config = dict(
    dataset='rendered scenes of coloured solids on a plain floor',
    horizontal_flip=False,
    method='simmim',
    hidden_act='elu',
    kernel_size=3,
    stem='single',
    beta1=0.95,
    eps=1e-08,
    max_precond_dim=512,
    merge_dims=False,
    lr_schedule='cosine',
    warmup_steps=610,
)
Rows from block 12, named by matrix and row number. Rows with one number belong to one channel. Each number is 500 + 40 x the weight over its row's rms, rounded and kept within 0 to 999. All counts start at 0. Numbers have three digits each. After the name is the row's rms in percent of the matrix's.
# convs1: grouped (16 groups) 3x3 conv (model.blocks.12.convs.1.weight, 256x16x3x3), inputs within the group 0-15, a 3x3 kernel for each
# convs2: expand pointwise conv (model.blocks.12.convs.2.weight, 512x256x1x1, transposed), outputs 0-102
convs1.50 110:498498524485547493505535496484545562468535514491433490527475494487671455496470483533549537519494531527524532462479465455525459475515500498477469473425504508478483522557502489668537512528526492478455516414438484480456498499517475533470492501496501506527486447524486503501497555488460380518491518514521516530526447540530480524534524523506456480502451498447468453510484480479496463514494515478714532489472510483484509503504475502492506
convs1.52 105:500474517488442560497480494443497517451456568483588540496475505508308532528550503475431513412498472487513513546527491545584463496450494514550503507441433503474479496519493486419514514514523478485484476527469506522514507488512474431501513538573508483507504603545508447513482485501484574470496455465469480492428495491498575549502481506518455449501451455529520499574520470497455471494476504459416546528550556513490522556560553494474506
convs1.53 109:504496504479548466501504496496494489534483496497449506517506510506594499508514506524500506496488526510508494492512507505492512506490500500520508495370561496447509502489518496585538507497496498499506481495515509491505506497494503544505505519495507527492500372484523498500496508506517304543505486517515530505537275490490559486505494492487533512503444507490509510520442541476524510502518490514672433491471497501498497476581495510553485
convs1.54 127:499604531503524634498501486516494487514422476503503503504582555523527475491491496506592514526394552507524492498394493493459476515482502498484467489442379495499487512502462521467486493528495510520504515525448511510511496489506509473661499495516498506528488362539510506507499442498490426496504514495493546490542542609486521498500532519497460375503509489499490494488522440504497518487485516518545514503504484488532508469478589486482499
convs1.55 108:491411484501589527498507500504575500509502478496539514502441489492659530494491484500434511519375497491509494517532505479526504522506492503554516495454474502535506506563520505593482491503514521508509504430501505501513500520506497586490502460514508553473513350518507521507521553497484373503500524486476559507522349515479484492489433479489434519495539491502507512517433498518506517497480496479629492489500482512456475507492515501471511
convs1.56 109:481495520429476475486474491467504549431477561465467512485483517431442503479508545489454509433469514481506532516502463595665476511527495507502466535576496504544480445508488437423506477483458501540492511578510484528488499490501471480556503464477497454529518405494514472493478494484515520469461523507510476519434382505485431507490481509507592477509532482531500467590561466528573471513483535469379537476444508515488524564538497521469511
convs1.58 102:452485469486564495482542488496478508454686500519502505484497496490626534497494482507521520500310522503516506516505494518493496485503499502512504502398526492461492490472503433610516471466494503540512522461542502499513501502510473557490493576518504491489513384501509479505488511487458435524480505509517506508491355480483609482474491483503435512503479514520499512523535491525446492496495491494541491491470503500493479536466453504526517
convs1.60 107:466395442504486453489492471473422429497423424571498508469428493486485426502518500498401479492475420551545514497580544455483550463527497481562518507561604491492491484419447495442477524499475508503500549464513560505501491471503509473465520532471500513487494493477470529477482465480497427512507524509521462525485510447544535515503471508490469511466454489498587529482611562432446448510464466487459421532548551487500479449504526439485482
convs1.61 100:439446460446518466488494472482485489465458484439432434489485494450435468478448523480439475455592505485489499547516522569452519529502506490513515524466577511532522444483484403514510452465494508513540488460536499511522488491509476389494501425400522490480542571480519547494491502463495396519481512526475485479450602480465445456455487472506477457504522518538512530543393531556566550512488487481508440484457454532515493572480484538563477
convs1.62 115:528531513503470444501443501534530511557548426518462461510503504525448492504466493532523502564365457522448481458482493465648552497528520485470497482573500500509514531455492539476464496468483557501502547566523515504498504515486534440475503515461469522504445522479469514492550468487477558472505457497494469499572374433504471471510521489466558504485499518452492487456572567478548524507503492519384468491487472471530500404588533487565488
convs1.63 106:467435478448577462497456478526495509485607475483458486477464513440615450458451493507491514450415488491469496510520492560497522497490500486520496505644543493539497466480476436520478477480483507516509503542521494543499506490503464651507494393481515473495547536474509557487486509491490638495486516511499497493447520477496408501494486497503382518509563505508525492530591509517534493508478492503434467498479510521491510546476484522491504
convs1.65 101:511529530513379568486545538484511545484527552497516497488536543478607526482500521499471502490431532515475525501508536535427536523498517501481464517483433504518467488521506454628491482533497532454456520497456494504488518511519508404482521521513484538549478463510477500535527492475535430439520478506491509514487500540489496518490518501488337511505512514497475438567427405534488442501453435521430422498482444477508485534454407536484451
convs1.66 081:537554535552491523528512505564559534514492471510520502578501539528576447524497487478489531462583480478462535506540495546422509508508510504460467512528429515484466552493526564481547535504520400437429471458479509520509538503548548466530531502523502535544530589502511493468482504494524459536492535525468518517469430590499533509525540518541468533550558536439504477439448543436474454435421448419553451433474417475474456522491486479465444
convs1.67 098:487512505480462490471475484446435471482429507481485498451419466473690519495467498520472471511424487509503482493478462524463459498564495489506515478382513497552510478481480436452499495527511531571532517417508487497506495490481526371494521456517498512485504380479491481473516507518490539509512489494504497492529614463520541512504470506484406520518526519544533527535473559519526518531568533529485570508437523515528510525560549494522514
convs1.68 101:482489518486632499523489519534471474541555492491499493561473485546369528511539496511534498484454532474481514501518495492656475477447478503490497510454489506406494502504491540522487549486490459517511473522507512509507511501485490601487494602522511502496489364474509491511484486506445562482461498467512498482483546469494503506527488472514633480511421484478505503475559551436477483476511497491429506477595506524519512515452545475425496
convs1.69 094:497498520526391509478472490487489471482493505497518514499448446522557483483514478508516467483551465520517498501537501507377526501532503511474534513532531491503535523490502533521474472486495476522545503542515490485462514542479555431440502514473488499466466647512466469463496539558497363568527562552517502488545454452520491458535495457552335502506450476500472519459448550527568570488508543463522573509557539520495506532531503529517555
convs1.70 090:515474477489694493487507518457500514530587529518508515471503517507331546494531522512476501553443519487452493482464497483650525489491520497520522485481490518522498474522480458588470503527498571522498496441474488515519489477528490568507479493504499482530481469537498499525541520502510583438491472463494463521495442513504494533469474489434667504490512499532506496559494494509447459531544496528473458502495488479495497512492512517518481
convs1.71 090:493525506491618481534582550497498522502574575495489493469483536508424515550510503485477503500450536487499528499472515502697520475462499506507503507445476477539487512493469472488478525530473483518479466525464513491522500471509493634535522466486503466518490441572528564552500484472501579477491474484512485504496565481462506504450468471472664465511497483511516507519484462431416443488523481519513476495468427489500511527505504481502451
convs1.72 099:503502470485627492538533492497442439561571488503505458463520469550408519529487501524505499467383453496494522484482454465650457466483456493497491515474506516533487516483516556535503506543498490513546470474532501487499506503519494642501488464485514489496530482484526548498480492513456596501476490514515536505471441469492494494495511520525645466502489497477525522447481533452420494503522492419471461449405483507555511491471514470518462
convs1.73 099:463445455496426499434475494485540505441426456479468473539596526451507491470465494471497507476421513548501487501532521454467469494465497498513457530525453500508530489534493463513443444429488508454475571597542503521504487525510467470475472470460484455469510487506485493486475443451505501432499517492520515552517390584513453510532535528472424500446433475509489457555550489575590516504493468540606516556582514494593530532481526523536519
convs1.74 097:511526513518607523494492469504574522510529493516523512510573486496422517520504520500505482519480495575562484511489513465611472512484515470504506510443517494522539487514492491478532435454488516448535510452473495480452500491471499568474505459472521554521524362510498486485479438494492549491537507531495476472514567458501475415462487475475648439461482447483422473466506467572558595491458523460424479523534543469457476487477470536538566
convs1.75 104:519520502483537472469446489470443475456647479498533509464422492429562478481510501494476487549413452520510486498478499531595483534519503492509512484470516488473501486481519410662528465439510534555516541519528499476492496511512490497482497485487503476479497443470479468479511513496530560535514547521503498510529611496491465480496501498457560522463452503527551526561437533529602528526536514538418547533589531506505513516581518523524532
convs1.76 095:509486514540621506497502537539557558467513496493478479513545515521355516498512499487486573484412533511509529496520484495628481503479481521482471537482498484523447540529477518449485503504515471413438480472504478510510517495496489594538497512510527590550494549551472471503489483444518616475511524486468455496514462538506517512498545520527680547500509494485462460496504479505525450455449437485519443494484486488489459485517494486483468
convs1.78 094:503500531519655510528502493554560534505546482496495504606623512517346486501474504480544550452510528512510511493490487481592518485523481509494485498440529515532517523447487536572487500493490417407475479552534529522510503520523476605503483445484510542520519453513503500489454447460483562519506519513455518525484591504500497490519494470468587472486471497434498473425473479478509519467469425548508507467477496510491475488463501475531474
convs1.80 105:479507493459641506487515515496501509571509476509513491458477490512623507518507504509478492520593496513489490524491478540471464509479485454517510401453511478511511538526475636379465552546499495502472503631462500510496557493487582501448518478490525489487523579471518469489533521488526476477517464499524531504565402501508488483500517490538436481504522482499497494543558434503514475523502505494571500509449490491472490555406468576476486
convs1.81 112:487488504470617506486475486481468504469642511498395502510514496511578474498524512491487508471600477498563521503525498504512474486491494494486482488440504499596506492509511453374481496542497494493493484645503524493485492468504491556476489492517508483493496542513488516497500503492472598496485588479473429483486431522509531519504517507512448488493445490495510484510500503496461519496451496462680508493538505505491515474409495494543509
convs1.86 103:513521474517481472497503471506491500484672452509489490495497469471499488474493493470487534478590534512468513470437478467591459493509529527562499550623506468499482485444486504366471502474488490471491479441449481483512460402457471549454520509508506460506483492469497504512502485466539525498530487517521469477527613445532483491490475483460358410518495515482458493480488486505506509478456486508449474506494471505492514470385487512533536
convs1.88 103:495528511503367489511482477505488496537369474519499492493506498544330491496510513511468487503409505501446514511502497541516484517511500463499480449426502463463479523498525497549479492400483512524529509403526512566500515528514563501468500480485526549522522414533505494491533513503478495442499498500504526510514573476496482487514487504537582414518493485503514513525495537521497512520491501510353528501530530487450496500637521497546523
convs1.89 110:492475478476445504472527508534492501516667469515528496491500490486477534505529491489489497504553497511522506497535506485581500487483489489468478538628492502531512524535517536317480509579474506503514529468509529481493513516511525355484518513493511507503545400478489497490517535502539676510503495486535469493546409476515481500489482507490548523483498493512516494501431462487547500522517520572466494517476502497474495546516490507481498
convs1.91 121:487524501496631458495482500500472507482338501501495510496471486479315474498511498496460519511406514507517508491450480499642466486514508515546493503425458503508503492436504491392458507516498530520505532478492505525504502514486527554513504506504491539511515496510494498509491442472490460493498489488485570488508476506506508502511494494493399426506504512511512515497418568501505508509531503520442551508515501496502514507645542489514480
convs1.94 090:498484482500658507500496495504485498462515489476417500497501490496615517499449483489526500457628489496488509513516523483470481500467496503487509539432486524476488514537526421438471489401494488514512485656488508460489489476493437626464474426473487493513494646472492489490490521500471425492497523507475494489483511493496497511492504500506469491483418461504486515503615458472484493526497505477558499496532512505527497510561494487493494
convs1.95 088:497490504495457505503501503502497505508571518487464505517508513529398537507521513504519504492475472500493486500517510512593482502518515480500483468633462480487477490528517468558501477460503497530509512330523515509523526523514540336533493495509504532512508337511510536515510481509495418510509503494497503508491570528484486505517478525517424517509503523500517500533305511516541511524492507528456486518507502495494493505485465520560506
convs1.96 093:514490514535454505519481483458506537442529519491486519511509487503388460479513482482520533467487538462505536508487473515523519495487471513503525452426545475503508496502508498546542507504503495477487514450479494481503499544501489489470539525477481515514472526540485500506496492533469565571472479525512521481502619480507525488505476498494627553489471531496529500472387539488515513465496502466752506481459487485498466487642443488508478
convs1.97 094:489519500466433506473519501530466480530572483502489486506463506505462514486479493511502490545425489542509493498484514514649478498490505516513488582442487524512508491526495496514477501516509497482484478489481496479487518505504512560502496505513515494503524459495521500512498488472515498498487494483495476508504548517496472508474493498495661452483512473500482510515413493526521502513485490491746466478499481488478490486706539487491502
convs1.98 092:484525488484511498478481487487439487478479453486471504510498516502467522500509499487491522508655450482463484497517511510462538510485510511485490438481472501547486513515484505630493509514489501497501506563480487475470502498516525632531521504523500482490474544472500500493508487479490411562495483484487526508506392535506522506490491488509373437502502498488507486507534437481445509523537491520351482489479504524546528507295516506505512
convs1.99 095:494470489494370509465447473448456490511577552513514510468508487445570470486466483521518506511569553530560560512517488486594480489494482484511511502556508535519524508513511505484522526500499450462445431428435453472479482513507508604502504488485527530520499531508518535519486523502500526449509526521513520501511472455509481488524525515528581569512518524520529493522390516529572548518498484535658523511538531508561521546650520500510481
convs1.100 119:526515510488559515518470493484484511496482529504487496491510508550645520489500505518505503543403555503511503504499507478404483505523502509508489386502530507515517479501477600473472506524514505508507528610522488500487504477502493664496519495510506528490466694462487516496498496482491395479487492511509496505480384470511521509502470505519604519520497503501486520487526466516477525496516492507430493509512536484493499473543462490444456
convs1.101 109:494487495528492501505477507453501512507518541506507520491544518487466419506487489484504501474432450491529531492501481495594579506499493487493500502594508493561508499468500500499560489491498503520509514511484505529510509511481517407494502500470490487513501300539494497511501501522490487679501507511509481484501600485491460465509489504477576485487504514516486495505461548498542534490466492479679451488447495490492472495600440480501496
convs1.102 145:515513507497438519515485497504501506498490511497505503493486508507533584492500495509497500518512553498509511503499504503448428502513510501515505490388543508488507479502506505708464504498505508491501494660526482481506504495477507655478513490509499514501492559492497519504497511500504510275492499502504504502496400455511511510495511503511489603512505512504498495483556470512513498493500509488443539507521529496498512486479512502481477
convs1.103 087:471500535501433528491492509527491521491490536494503515534528498526417501546495508464428491479525481501518497473520449505589466456472493512488505507543506526586513498518496463441504481513508515490542508552516537546532505508480526501511481484471525505500524443506509515489495497510506575463531537523494483476453640475487491480478476510466558477514506527493548494517429549505561547487442493461756491483499506477472485477632473471465497
convs1.104 103:489472519478484498525567491579634602466471545504528514494463464484535457465493509507476515513489534479452499482516497507583515519479499510610515513545546470482482473506520492480469524463456495467488539555530460482487523484486487585431515555534509510532507527536494472484531562545521463522475461461465418449473496412509507490518539561529520643512458495512579528516516619474452487520527546509527513493471484490476496502598496512558542
convs1.105 095:525532514573336512559566521445406445446629456482519489490527515501399574499526551500466499495444526476465489508521512502598511516484514489471477437531484449444461492520491586477454491492487527523533514578519474480483459466465490585528492547523487480495460499478483458472491498514476511470483479482511534533541353559508525522505481489495512428476458463493487490493444514469476464470483472504477479483493470508483493519476536524516517
convs1.108 111:479431484486406466517495501536559505516491480504538508482492489475452445474484492501545516476481499522486514514483497536351587518507523505498507557523500499493489500503495397412524493518492479509485418504484466473477487481520423536499534527522516516488510595492464469486504504497522684610478472482488506505530496513502504526541544520561432451503477512525486497508578492507503519533537502549411503529547510522538493548427467551564520
convs1.109 109:483477504499581526460463496515514516540491532511538517516521505475449457512526503467442466454450459498540504504555523574332602477536502508544501625415509540551504487472514398559530473479495525503515503507534534553547506508471516540471500476473500485508528512523503526508504541533519437595525543526485448484469602432476424431498515515493413504494544542503503494491540503489568523524482500462430471492510533485473486503454484471485499
convs1.110 101:438471458384587462454461494593629474606491476511558496486427502511551498501457491540570528558400515525536508474493496518538545489492522520511492592535501502526450507503513465566498513526483478464466499582464481487457516485522498446524491481534518560527550517533518528497523580529553498501516531503492484510450413500490469487499569498540591552519568468525547488530561477514557501532547523525533493511526498509512523466507522515518533
convs1.111 098:497527494506472502520566526504479479478461427487477498517510528488429531505495532512502466487548424478444469507482518513395523511533528502501471547506449520483464516501483542565459508477455477540506533431531500528508500487494479451488493501522508494505493404478503480489485517508501517526491438461473485486521709516496501502477501484480551424460465434480466477543461498455471446487478477456652409462432423503469469498568505493476520
convs1.112 089:488479541493423576512523585505541494503492482562570507527530498525559450465423461522512466500605470507499487500520500511560428490476431497467502466499500475506529506493514514633522493468491492466521473479523531585583488518549514540561461438460509488466511468497501528497492503459489397492489489484508517482527472460465452427498509502486518512525545500511493510496381559540545564501486546497364563533547568505482510494550509519493504
convs1.113 107:482486517466499584467473507458536489404593540434541502539516488589418489551503486532554526528488513510499508502481466513475427524503465545428473562420472520448475512509505548502505535518502498506489475512556453500514513428493552474480561466509518570528519560521494520515554515520553412463544492506536471499591429413541455487456529511430534551456526496487512536464558587450526511479521490461495571480517513442520499470587480477504508
convs1.114 108:520530509481403516505460470481523493504505483475447487475483487518475510529562508480499501542524535525537512501498497474631507505544531489475488506599519499493487540552521532367517528569526522531521543296538486482490496504503479483474539534515520454482514657481494562492489481492526458501498527493485462491497438471536531537519490498489462485475482489512505508484604509485428465500526507483597501480472486496496512498528484491436483
convs1.115 091:492454464492464477514512498479459489435557475483499490524551488566361498510513499539534547513388481530539523493552557471439599455482528567633548485505471492455461491461475523435517495481483495490482465510453482471492491475455508565478508538488500472488509579470524463512552532538520454496503501502529565526532486504499462512475471502480426487514486507485427441493531468492512485450477486455625459486470474486478485518635525516494513
convs1.116 092:498501489480459460479453459490484503448596512458450508510518519522368534504570517478536494498500551484500500509527484538370525508573525490519497563586527528539490499486489499387472503531507536505483523507453472427447506509481508466515521542521474487488423610496455465493497510504499545534499502510473492482534514530521572521486492505460518497466441487466443490458554462477461481531491507498634426484440450509461506492611493523480521
convs1.117 096:489462489479435541511533540481484488490481487538544501516560521493559498460448489535561520508442517501518485517525520512591476474471452546543496468501459474495507495480496533411525494496484495486489477381485537571557519501513531615534454473459511524508498610509508538513508529507481511498491476480527569505518469502460460476504470510497482494540517512488451483482652500530520538453460479514708502514516522480472506492560510532501530
convs1.118 106:520500433561555408506563503512454503548491486581486490495543532430427579462466508499510541488463511520528524496459562436427596463422511428513546421469488480504511519495497553453532488503515512526487523505426550562476483518469484517519425489509510492503528578491515550499483495539478460520497471502469478538433505577464444502514453469589460471538526494514499457564607443543546488519500457540539445527568491529508477538528503502474494
convs1.119 100:497517493503617469487480456515506507508460522465470489510489506520412483518497514509499479519644527501512524499479485479484519498502549491484505504591507516486493497491516474711468510475494497512510498644476487460470494521511491337467544530517529527487543471507515451512502501500508387512506495511501496507506389519530559521511504496472582469476500504508524509477504492505502472480502504493489459480475474521528494486543513483545513
convs2.50 095:527461496510509525439494512476509555464531436496509551446421452446462600439573535515499534482469553558462522575527527592541469545555482444482590510314542403509476549491515532573547482468536506618553510566520557540473431457589509619508491535531498484504527437479495456440486521498457513507499506508438446511451
convs2.52 085:432463519524475509586472598563451492428454506488505492452483531549560527471496495534455575493507511583467533559549606447519442450553450456489540481448453537527477486479530564525490505466538526528518508500504476452482449505541493603470453513487529505477514491484532497546494545491468476597598509500449510456488
convs2.53 120:455577548452528521485528504430530518542453533538491530450526478470483519503508493520511482498501564445262478496456497443508501554527490481505504524485527524495457469524478513522536501479485509568498504517475570545504508516521629502530412473466666457505461524532519497544540453471509504527542521450519487519474
convs2.54 130:480476524507480428495475527534522476503504533524508527492488513459562501477507511500533480483520511453488483560500532543571518475520501528453525559494507520505521479506497382500576523465510513545520505453506450584524449492509531572452540595527477495488529488504493511486500456505626577537541490518530553436521
convs2.55 100:493562485543472566478547495513588480509501483515468539429505492456422499518464520482518475514482559455483483420511534496508506536519489483504408463529541505547489503494458667532495508531528463536521495535505459520448512510499511562547477493529462489518500471558499475503518472507485517525514545552472492511434
convs2.56 111:445538457511543500434502408458567552486521472491538510456626441504545474490572513447491487497537446400477479491554536514546516500470531470479367533441474503522510509515508457522519526485485469398509448487514458584495521501513529578477503539452447481505484478552537442536451486523502511484493517481646546485494
convs2.58 101:509482535528484514510531540523567463533490500469505495513466491504479486520512492459503480491472474532484435543468450579514467490536471487498690486483481492536444462539517481519556482507498550533556465536515562484526541464543464526549465507552521499501486521511525619506477511488516526500586559518505557537541
convs2.60 091:501473524467513462432525541457525464588535496540519474490523425454540484464459459484488485533480418439487450571433450569511538430468503512465516443521471499501488492515478446535530532453590566379499522491453508510527388517485537432484589530507568419520542489468505554488469465461537526465478531486496452600529
convs2.61 106:500501546523472469527514423521508495418516507461536498524494533499536484397524488519534476484539510543502536501456515508463473483437531502514433474475522509508526527452476476521401526473529475482487531563477501546496514522503520391498528495501602481435519508462519524340514471488498560527387499542518507523468
convs2.62 100:454522507543527553542495590492492546541475491415516521502523530553501488509489537483469530498477525554479517515486530521494458515539511505467549502465425481530464493468544520550517461470479456541531496466535489493502469483541507608502452500478466521513552466542470569422535518496513508497409551498553444559488
convs2.63 136:544531556482564509500506405508521500525468538505514522467415505490464497522303513474460485504515463493549499432541429452471518461501516463536387501540499489524496494556513572438544436520521474498518475496458539472523562514480477520530522501496466490521517534524442344457488547518531480456404425497518454546497
convs2.65 089:515538505552535493378384513521485536471501477558434499504506489470498550489490522546492496517482409493531442487546452485539487483490542516526531435505483470454469496461554547586511592513523432519508484420573556516504494453507516466488415499541471453499387463425562455498512477519504528437500469549491514326532
convs2.66 079:499457548458507456520595514374476457493457528492488505482461487467451507483508541503494503486477544545479511482463551472466485545538585553526484523497530349517533506478543532584507524480481529462550462449435531523459463555513500486470511514407486534503496458515503460443497516548519479505508506442462458573498
convs2.67 096:516491490554589515512534516488481536537445504552493494515473528531528515494440555531520475454488548460496498466498466526451516516492467485519450494532476473477494485509517442557532516536473517524514484480507469523489527425523471425471491455490515489485522540441571441509496510505508512482429527478471531424496
convs2.68 105:501529491480557545563487523547578451464542491527508453487485515493502498516630540548533526494494590477515536508495598493450505456544489533486399513472464473494358516473504527465498498479495536504503457468514426524430485526539575541528456473481579526515501482529487477481468462474503490479602484474482536503483
convs2.69 090:539507539483366528531604548558470507442528572442500505506503464504507513531480439482488512550529475485547515543482479566527449503529516529506554516551510446522526451512441509546457505460498462503482468471513542544555542593535515593489457607512529524467446446485495473495455368489494442454542504469600479539490
convs2.70 093:487496499529489510466418458508574475482517499510433530431512449564528565450454427523501500464493576555528492516564529499513502499532460427459491496417510519496416536503514523416526549576444512618481518462539503502513454509490518451499481493471415503531532508493519561462571467514498500535501452545495537420437
convs2.71 076:422523516468512523501521522506513536496489496560531520534482474464541468458472509514513547474530569462491524491494565509509493535513470461450607485501458586460488500494495410425577518509550554453529542440538615512492452487511511505464477522555558476547560514467507547507447593500509448524488441461445506447539
convs2.72 092:471510449564536476385471542538518546467534557523463469409478558483449512561462476574505489477488511476548546513548516529531447491482504495466550472491509447523503553519472547491534551451484464490510441513535564603517477548496546480493495488466453506448493522505501489523517484504514497540468493477557398544484
convs2.73 092:447528523541525487410457509503544535485497461546489468464485475404525548478447513493526425463512459421470496527505611468614437550488521501445519514512555510452499440498468589556530503510541570443544453448446514570499421461435497546481545549524382577515427466496580470551521403474496512538546496454516461478461
convs2.74 091:498539509476577457558456475585459515465492482491520488411515530553509441490480513518486574472484546502536463497501440475456468505498473506526494489510509525518468523461473513417451508523565505427505545501570470541441579453428460414487530461516552509492468537474505527519454459518519545479451497389539496536520
convs2.75 103:478530515445500478478460480509528487481487525552471508487447525451478492491569503512465417495536495515487454456481460454443473497507559526544559526503517519559510472481435438419491494526461492504496445471484497520523408595472525451540460446504451552522514469486486586537520471552492488517590474496474512430495
convs2.76 089:534489541525531508480432466474576551572502508529517497495506500457466594404499437509487451441472533550538456515526553436479473537509496480464605509481537483501474523547521577508472511528502513427543479516543540516484460522598514469470498515488464501503561445470491572532512424550543456509514433444463504531512
convs2.78 094:497545540476527521503590482448501506459515476528538499506538488457509407456483453484492540491521532618514485511417581431451456459493511452507465492485474574473442474520519562439481473464545517579494518536486497526482497514519507507534481473561495514488512499460487577480494499501484493489428515481461462559478
convs2.80 103:517490428484492484533517538435564568435565500466478517392502543535471600543530463575580535475476464520486516531566515523477535537501498549460521483484483474526474535510455528505448448474474536518530510480573541499508473576479529497546533535489478491468466484549520457566400578493556481534531489498554410467522
convs2.81 113:486530531433518497516546501485534426596528570494516559485546507540470451524430465510507501469476518498575484576549413509514558519523500487549523469488528497527550507504496492460548567522531478419541505507486447459438500496479489548493516557508491496498432440491488496455470516521423521514521479482420537525491
convs2.86 103:538477558506503524519495493533564516541562513496487541426446480547498531543563578459562497522544503522503505532483510481518523445508468448510525567476498515460567529489415475456578577501466485661429494546508542516563504525381509515515570502477554431520499425559501563528519495544428532520476436578416472502508
convs2.88 089:478563485536516459515482463470514509455525454502499555466485545471462459497536551516522506515506471451534488520487481517509446519533541516555365550473519535527441532474453509523488444509502505473482482577577507513461404569540515504485481550562578501473534504473537557508440418483514491466483535465516469517499
convs2.89 105:456491575458503475546490525539515512538527472476457482613419512493473435514553557417468500527532541609553517478568578467513483456525589532534518477541479534494516498436511450483531505513521517503461514534488421570523452544558485489525565496469451496449523529507493548516569579527470539462504557464472465511510
convs2.91 117:535494472538469415478503511460479496525498485464522448487484440494462530445460432503491475504504476522504516458536494510545482493440521530512477447542496514480531547470475529504556484476524475554507515548497558503489477533514513447552440312451458495495531515491449525491495484481447503481463469512551468531485
convs2.94 103:491566416494488488477521551499561452486489450513495517479414486473508526523495480558514513469465460572533454469536410511485483515466483513478435481481539530523475459526466521372496518498525493516509494499538591547529487533562441528479498525462521507512458481369522459609489530506585460429522454461462537466455
convs2.95 096:484491494445533521443462513481456482484519505475522499474568478563473527498529565454483536484527560486445482483454511405539529448515513486504488515414485477506510571482420543570528506507432527551482483450518523556541494515494530537493595516558535514444512457493553527485466538472530593458468489449496463531548
convs2.96 097:467507526432566508553489471494426520497463495561504497474504476502494566442469527502495456460499556481530463466540409567492486512479505522540525498487539481486539457552502505463512492524532560498538497535504472522479478456539525516567450543537505506558493489513538444530422544523535505481513530492540488590529
convs2.97 102:512509460480523481535504533503493498534542491538508518493465583521508489460595439515474504470508466463477540521475470580518461539509442480444545562523548554512493429507479555568500419445485530516581494493461459514417492505546599498522497564534503494457430461546542475435361552517536404439516462466526500494529
convs2.98 098:447467499547478559514533498486604469502500531502539494501547487499506509458400485521524474491508529536524467404533529526459481479472488520505446517549509501488464629455460506556590472477497501501449471434537513424426422472454482549466427500576406497488607492445530479459567479528494442482496481583507488518442
convs2.99 092:504497423507548475571486522574392498557523515507487509468490526559501538458527485512503479495527499457440542560583482540482503448493439433431491470486532520507430491534462519578528467514488512568499493516440500481431450516444537461505529419452411530481488466469554570417465469448499492403496492433526487493499
convs2.100 149:498501423482526501444521501533415485475505477523481547523480497502537506501473373514501477496526479372389520487502504539486532493502503523497539464528473524490529337496500504485398524514486478526489517531500458468510495475491532487480503501550509530498494507534456486479448464484499521470497498461502478560503
convs2.101 129:549417548529520576545476533512535527557502478519516507550499469485491455470480509458501495504503518508488497351499495493525495525506497467538493459517521540482613450495499493510507516521517516482514497506523541494346510411501492439443460477501402482521605475459545522453551467511517528569569468482524495611480
convs2.102 195:500462506539503578499486501491499507488500506500504472478503506504493466522518496488497486523510457523484500502499504488493485509521491486470502548505479551516328539517491493500481483496484505489501502495501371452342477471513494530474429494501364504504488503499511489465541530502497278522514510520511491501501
convs2.103 088:507486531481517482579545515521391521434534537549495519498481505514496491512485529507459551427519454440506541555464536528492544519490463402508465548444531551454507555555549489478592511536582515508566518528469504424473424482481527516538533486461456505463447476470502529393493516504544492474515497417516468499473
convs2.104 077:482509515444476573571550425539502477455509402560482508508502439526522485488466456497491519500476548476508515448520502508551551470522489455505550450463493536505509535446509538539552461548539523517550524479484502515449565492443506488462488489446496492478494454461551502404505470501618523461543427458469541563438
convs2.105 074:481450469465469507543503529508508462546507494469516507478500509508438466504568469505510510504435368461464518512428367473555482511534420443516503486492499504507432564507422490518580480503463517410535469502478497499429503546511514479513486542484517430460449443515475497493471473496453502524533450477525504493462
convs2.108 105:592433467458515551519471493505394479523494507522514489502527510546531524552504465532544483503473582474434530594471539567466529475480521509542494464541468503493555497542535537537439483497493488501483535487501514478458541554528470443482505487457444500511508430464444423469506538501490535501534499457495465503493
convs2.109 080:545499533479494538435484524491515520502533549465506537547506486452534527467482446485526532519574538527478545539464484525461531511466465498550556522517488476518577507495543512470406469482510478493526519507512494479510465499500561515514483520490557504452541512572539439476420548457530521485472521616545503517535
convs2.110 086:527541522484458463443512467519528485473514476508473558474516550495436484512483491526541488515508481483509442479482523430449453502506536504497547498420462438521508455494504543474503494471442509503523435511485521489432483522498590500501465551519494573495547519504502534515490536447521481514499503484414484471458
convs2.111 096:538455547514532542466476497496499510494512552457446539450474441457486530479485519482558471525526469440503450507489486543502490525487527508532553514480540552515494432546461484481517560534517469561469564474549518452455478447514535476490472483503447528558555512597497574488453525517504483493472502457449479517503
convs2.112 098:444521544524487551551476469539474574452529522517493511456478484509543472444475530548447449486458550481488490593491612558453585532510450453502508466377515488481511467472606505480592602601555495489528506563477438488514290462590528485478522496517418499493514502463478478513512504521496508420526410451544476551481
convs2.113 098:480494480497509490489419486522497566439509426483479485498448510538515547444480512447640433492504494460530508502526358434517509512517528471488467444452525505491465531475360514456474549550447561489502503513526501524485503516361488513506502482513438498525483457520492535514538519450482467503490458466550512492501
convs2.114 103:449519483455516496550513465486504503525498546514474512483533526467401473530517575581463481455474579550492547516480466563573473506509467476530573559501450580501486533472471502518581509499466496520564486401465511485548543452370545533487527492527444470522537505487466496602547538472480505440522435488521494528477
convs2.115 092:499516498443509509451507453476533493539478469454471514465517483466475423492500493509660462454450514572487462516497482515539478523496557504478463471415464471507425442470429492468459568446505564502486489573535458476516441475600429493458489533480471495461480652483510484505524502495473519464488538546438455506471
convs2.116 090:513511455489491483466437497497529570503469435471454554439535530518428471508512547496481453417508426526481483516460434422514450578549500450492524498478453476474454482455380506521540458430541517592486523428560467438546481458421481520522483556496551539475509557455417494474500491487389497510493489507525499442504
convs2.117 102:500441482539527487529477511515510488560482505418508501521485492496363520498474518496460530434506533531538519480555384416556526469500427554527472473509537546513479529506440531511514542568457525540551494535482517474442473526481532449497474447496524455491528610477523565484444498499490464576477435548537511526523
convs2.118 098:520489491515495537491575545505502499536519534431485498535488527476446434542572502440572529555499500547524489501476430510523446515493518550469476510532515530529504543549415485491421476453447553481440498467465499478543542516506474482554480479478486512520490601464479508518523542497479466527519437514479510534477
convs2.119 103:501545452487509442473557530446476504480528500514520502495455521494491484549486615548558555468449610411461546505524476427471484492519507466524517447564458530516476497470486526524508481445479571508502506414501449387520633544344491580518527498525473561479524440490446470453559530512524553506547470462467487496463